{"dataset": "synthetic speech, music and everyday sounds put through simulated rooms and audio effects", "train_examples": 39062, "hop_length": 320, "input": "log_mel", "win_length": 400, "targets": ["source"], "depths": [4, 4, 4, 4], "label_smoothing": 0.2, "loss": "cross_entropy", "head_dropout": 0.2, "init": "trunc_normal_002", "beta2": 0.95, "shampoo_beta": 0.95, "merge_dims": false, "weight_decay": 0.2}
Rows from block 13 of a small sound classifier, named by matrix and row number. Rows with one number belong to one channel. Each number is 200 + 30 x the weight over its row's rms, rounded and kept within 0 to 999. All counts start at 0.
Before each channel's rows are labels from the 100 clips, of 14848, where the channel reaches its highest value: "responds to" is what is common among them. Only what is clearly more common there than usual is listed. The data: synthetic speech, music and everyday sounds put through simulated rooms and audio effects.
# c3: 3x3 conv (model.blocks.13.c3.weight, 320x320x3x3, each kernel summed), inputs 0-159
# c1: pointwise conv (model.blocks.13.c1.weight, 320x320x1x1), inputs 0-159

responds to: drums; ring modulation
c3.122,209,156,193,241,185,183,229,195,222,210,182,199,173,179,173,217,227,186,214,199,200,215,206,192,233,158,191,175,202,204,165,191,200,186,184,233,215,212,206,181,207,224,206,216,280,206,192,200,204,155,182,228,228,170,170,184,275,196,234,122,196,190,119,251,182,219,217,201,168,208,204,203,191,211,208,178,214,200,223,219,155,213,157,155,201,204,171,222,277,178,164,216,229,177,228,214,202,188,98,221,149,204,208,185,205,253,168,151,199,174,195,234,152,124,219,179,200,158,222,154,190,135,68,196,196,189,171,236,251,240,192,193,161,212,203,226,240,152,236,190,295,190,218,195,226,249,228,203,193,178,223,197,170,172,231,182,181,187,127,184
c1.122,223,192,214,196,181,193,232,213,209,201,205,210,147,192,218,204,203,172,196,203,226,199,168,211,205,167,187,187,184,246,187,204,187,185,188,186,213,227,230,156,136,209,148,222,187,222,221,225,197,213,205,180,193,192,154,207,240,134,222,195,174,211,165,189,195,213,190,164,180,175,200,192,247,181,240,171,229,194,204,225,182,209,180,162,229,203,227,195,212,239,173,183,214,191,224,175,155,202,189,215,164,177,206,203,167,218,228,194,192,191,171,176,169,185,234,135,222,212,257,217,169,188,0,185,204,176,222,225,210,203,215,175,167,184,204,163,229,194,147,196,219,212,175,230,189,191,153,170,189,159,165,170,147,187,231,146,206,227,149,214

responds to: speech
c3.201,206,192,223,166,187,249,218,180,208,197,205,200,205,230,209,177,175,180,202,206,255,183,211,245,201,218,198,200,211,224,191,197,188,187,223,223,220,207,165,187,203,231,216,184,202,234,237,177,180,152,251,191,180,222,229,184,237,228,208,190,288,197,211,220,161,184,215,257,201,191,173,136,152,222,98,181,161,184,220,178,201,178,224,174,205,115,229,158,168,221,215,187,243,160,154,212,238,163,125,237,187,192,240,164,198,219,176,210,209,157,194,248,220,232,171,195,190,205,185,214,230,183,213,208,223,189,183,193,252,177,200,219,250,204,208,178,254,207,207,172,180,208,179,166,184,201,203,236,169,235,192,198,218,194,280,193,172,241,202,236
c1.201,193,151,259,201,203,208,226,171,201,172,209,201,212,215,255,193,177,279,174,165,220,202,198,203,146,230,184,186,185,177,215,196,216,158,167,184,183,216,210,231,201,189,209,206,161,181,283,202,180,261,213,202,166,223,173,186,247,251,241,185,199,219,201,194,208,178,226,263,174,194,106,172,207,205,142,197,170,177,180,173,211,243,178,204,192,190,240,202,195,204,185,165,211,224,164,174,187,129,199,197,184,196,205,187,200,184,211,214,249,248,234,201,230,193,189,192,168,194,171,220,196,214,193,236,171,177,190,278,216,217,202,167,197,197,217,242,202,210,193,239,153,209,154,211,184,178,205,145,251,189,222,210,219,171,162,210,176,223,233,181

responds to: speech
c3.100,225,199,187,204,154,142,201,147,190,216,245,126,206,187,181,202,150,223,181,217,217,215,183,168,188,185,216,162,166,181,183,178,171,202,177,179,178,186,226,261,210,194,150,142,234,169,249,211,163,201,166,182,214,170,206,171,175,216,220,213,194,231,155,192,227,185,200,198,166,231,215,207,205,176,159,212,224,225,210,222,224,129,154,214,201,237,194,208,217,195,151,204,247,207,184,198,217,208,184,221,117,238,222,170,183,157,198,217,299,149,221,164,166,176,231,151,244,182,153,231,204,163,169,196,207,216,200,151,223,195,187,219,181,234,237,214,203,122,199,207,204,171,198,206,193,240,177,257,211,202,154,238,196,187,162,220,190,137,177,223
c1.100,189,188,189,142,177,213,239,186,212,185,134,193,150,204,218,156,227,184,202,165,197,234,234,181,220,161,191,199,197,191,186,207,179,185,207,132,160,193,257,156,223,180,147,175,201,173,200,206,180,205,168,211,229,204,186,191,173,241,165,242,149,178,219,176,165,219,219,237,156,189,206,224,232,172,159,161,187,229,188,186,247,163,174,198,208,253,147,214,194,158,182,190,192,213,212,163,145,194,190,220,0,173,212,250,216,199,165,196,204,245,290,269,200,271,218,180,184,234,172,195,203,159,161,224,211,167,166,226,227,223,171,188,200,188,211,174,182,163,209,219,192,203,229,160,210,203,209,234,255,256,218,225,179,178,183,198,193,180,179,192

responds to: everyday sound
c3.24,190,231,213,161,215,202,175,167,148,202,191,201,180,193,201,187,213,195,217,157,154,232,196,209,112,211,220,233,133,187,229,226,190,202,211,231,191,211,188,192,153,195,230,216,212,138,174,200,201,225,195,189,162,173,181,221,193,205,217,183,204,176,167,242,252,250,175,216,185,199,218,206,220,156,174,238,147,239,229,209,270,223,189,191,231,228,223,238,209,169,237,168,195,213,223,147,181,188,197,170,204,181,226,196,193,193,187,200,205,183,168,184,191,177,256,198,178,275,165,226,202,214,185,215,180,218,161,216,202,218,215,166,195,173,167,211,239,236,170,195,250,212,135,221,193,176,261,233,229,171,215,164,251,224,115,167,209,161,187,196
c1.24,209,168,203,161,215,198,193,235,203,158,162,244,153,214,172,187,212,149,212,173,165,181,223,232,0,182,224,170,194,197,181,130,184,178,210,222,166,213,193,194,211,206,170,219,188,165,177,208,259,220,201,199,201,212,222,225,176,188,205,214,239,214,186,185,187,215,184,151,163,204,213,237,220,195,196,181,229,196,200,194,222,172,232,188,246,174,243,207,213,204,211,190,212,253,222,173,194,202,159,186,216,194,223,184,225,221,215,162,189,196,191,189,175,191,226,190,222,196,172,212,172,165,172,180,210,213,202,222,191,228,230,222,227,177,189,252,193,216,156,203,206,246,158,220,218,164,151,201,237,188,183,177,208,211,172,217,197,158,236,218

responds to: speech
c3.57,219,179,192,179,214,212,209,185,228,230,224,196,177,212,255,237,182,235,205,205,231,176,174,250,157,183,203,189,199,230,194,184,230,223,219,247,220,179,179,125,199,240,202,189,180,188,245,166,243,133,206,203,197,232,166,208,222,147,176,171,234,168,199,208,231,192,176,202,223,190,214,183,245,216,214,165,198,212,232,193,179,175,200,208,141,151,200,227,206,123,195,203,167,247,244,195,211,199,157,219,219,220,171,177,213,249,224,208,203,207,250,244,187,226,186,255,183,201,271,171,205,117,284,178,205,175,220,202,237,195,229,179,180,150,208,240,157,208,190,225,195,199,163,188,229,210,214,127,167,204,168,198,256,209,198,184,207,151,193,216
c1.57,195,188,200,193,168,227,182,157,219,220,225,205,174,188,218,201,162,221,239,227,191,202,199,236,230,148,198,193,166,210,215,173,198,209,253,195,169,165,150,196,160,188,228,172,203,218,245,189,236,190,237,204,189,188,211,217,175,60,195,186,329,242,215,209,236,223,186,180,223,184,203,186,151,184,208,246,168,232,215,217,183,182,267,177,199,218,133,197,188,227,173,248,220,213,182,208,202,147,213,188,211,195,179,205,199,249,204,238,171,181,222,191,222,197,157,181,186,193,187,202,168,183,170,187,185,227,200,185,263,158,229,225,227,137,177,204,159,221,218,206,173,221,191,184,190,243,175,173,145,198,163,147,192,211,198,192,254,222,207,168

responds to: everyday sound
c3.186,177,230,218,237,236,141,156,188,184,229,197,194,193,221,231,235,237,218,174,211,177,218,172,212,198,192,145,195,224,227,236,193,250,186,184,200,168,253,239,194,201,229,232,181,184,176,211,184,262,170,235,192,124,204,214,255,187,206,160,210,228,184,224,224,214,188,174,183,228,176,222,213,153,215,177,270,199,246,224,192,219,231,197,228,182,182,164,186,210,227,199,159,194,210,195,202,167,198,200,222,207,234,202,204,258,207,216,198,258,187,241,214,214,182,160,207,205,225,222,191,162,225,216,203,169,195,190,173,208,127,264,157,254,190,204,216,136,222,235,183,202,146,154,230,207,235,197,199,194,219,201,218,200,195,141,229,220,248,185,165
c1.186,192,180,217,185,232,196,196,147,225,210,171,212,139,207,175,166,266,216,153,197,179,183,150,201,206,236,174,180,190,171,234,209,217,217,204,241,137,235,198,190,254,175,154,221,227,161,217,168,210,175,213,219,113,160,151,226,199,156,183,168,172,228,216,173,141,178,220,173,244,196,202,233,210,175,113,228,201,204,216,204,187,202,250,184,219,167,209,208,209,157,255,156,185,210,187,184,182,185,173,216,214,201,179,194,231,209,270,254,181,178,210,191,167,185,207,202,231,205,245,175,170,173,194,184,193,215,207,193,196,211,228,208,214,182,206,241,177,219,206,214,243,212,186,214,211,199,207,215,238,206,212,164,221,179,186,218,197,191,187,196

responds to: everyday sound
c3.276,234,175,212,211,244,180,218,217,118,139,202,224,188,169,238,164,181,183,178,233,205,208,166,196,187,136,195,190,229,239,188,233,225,193,223,219,239,246,149,192,188,185,185,254,155,203,284,214,200,165,176,211,213,236,161,211,208,221,185,191,238,158,183,205,162,134,205,203,181,186,225,176,191,225,213,204,183,210,234,222,203,239,208,228,181,184,209,185,212,216,199,157,211,204,147,232,249,224,176,232,191,256,222,197,213,254,211,278,203,204,222,233,194,163,209,213,198,207,196,240,198,205,199,221,202,192,200,179,170,203,240,185,182,219,241,162,182,215,193,180,186,231,179,190,243,223,202,232,183,135,240,216,248,186,156,207,186,218,122,167
c1.276,162,214,181,185,214,186,189,202,159,185,208,163,212,143,170,161,218,212,152,180,192,156,170,157,206,133,171,192,142,235,174,193,197,253,206,192,225,226,148,179,222,202,238,197,264,159,201,193,198,190,174,165,198,204,166,219,187,195,201,185,237,224,225,161,168,176,152,169,196,204,187,238,208,194,206,192,179,216,200,219,222,174,221,215,189,200,218,226,209,213,192,165,201,201,179,187,214,198,271,149,163,227,225,191,194,223,217,216,234,168,154,206,179,196,157,190,179,162,181,189,154,182,185,186,204,173,227,239,186,176,244,230,202,238,226,207,209,217,208,198,170,203,213,187,252,224,218,225,191,194,199,190,227,223,168,198,185,221,162,170

responds to: everyday sound
c3.218,143,212,229,154,275,221,189,236,168,196,172,153,169,219,150,189,189,249,230,217,182,215,176,198,161,178,227,227,156,213,252,175,126,224,233,145,190,206,213,172,152,168,210,197,244,212,197,119,217,224,192,244,209,221,128,198,189,233,175,175,164,271,173,209,221,206,209,191,147,200,180,165,211,153,153,208,211,149,179,202,218,168,139,192,160,225,157,232,214,182,188,183,219,204,192,208,184,137,197,174,220,173,221,210,195,166,172,289,198,185,208,201,214,178,165,242,182,184,231,183,180,212,197,200,196,196,205,182,244,193,219,141,228,216,169,167,224,166,136,183,195,200,200,172,202,237,264,188,192,221,181,193,209,163,177,203,227,163,211,193
c1.218,198,187,238,203,205,204,177,156,212,144,244,155,174,200,239,166,199,240,181,221,219,148,179,221,221,163,222,205,198,206,191,164,204,225,208,230,209,165,164,175,235,174,202,216,200,160,220,166,252,181,200,200,247,218,201,205,174,174,181,219,195,202,223,181,177,229,223,168,175,166,199,218,147,213,165,180,195,202,205,206,226,130,191,200,192,236,167,220,245,218,252,176,171,212,226,186,209,206,205,177,215,203,232,229,200,175,186,205,214,229,163,206,190,162,205,240,231,189,201,238,181,158,195,179,224,178,182,131,191,203,222,161,220,222,199,209,218,220,172,178,182,153,204,198,216,174,222,186,214,203,162,139,157,209,227,210,163,162,222,194

responds to: drums; telephone band
c3.102,163,176,162,185,210,214,245,156,174,231,254,253,205,161,173,174,186,137,236,197,208,186,196,213,199,167,200,232,175,225,232,154,200,201,165,165,154,209,232,260,169,198,202,202,278,224,217,137,171,218,135,181,144,231,213,202,242,178,227,180,182,173,181,189,199,155,189,217,192,233,239,181,212,199,154,267,225,210,170,200,237,171,240,188,183,232,183,161,250,188,186,204,257,224,192,219,187,230,179,235,148,194,117,156,198,193,130,186,217,214,231,194,173,236,183,208,208,147,160,197,196,204,224,195,159,191,172,219,227,132,219,187,207,185,185,148,238,132,224,196,234,196,223,232,129,257,234,235,179,197,191,207,216,219,182,188,194,270,165,189
c1.102,213,222,194,182,165,221,149,195,209,224,254,210,186,208,172,209,180,185,231,177,176,175,222,200,138,205,151,193,208,202,174,208,129,183,203,218,117,217,185,170,166,197,175,237,178,239,214,225,190,218,167,167,193,167,174,193,209,221,182,175,203,172,149,162,235,232,198,200,145,194,219,165,224,207,230,200,203,168,189,185,246,235,199,212,151,219,213,172,215,171,166,178,165,184,176,222,186,141,151,222,185,163,0,203,199,183,168,191,203,161,181,198,221,196,216,159,154,190,156,190,220,179,227,246,160,195,220,232,206,159,188,198,190,200,200,130,224,215,210,177,171,169,218,233,195,190,226,191,221,178,194,127,194,173,195,157,213,210,166,188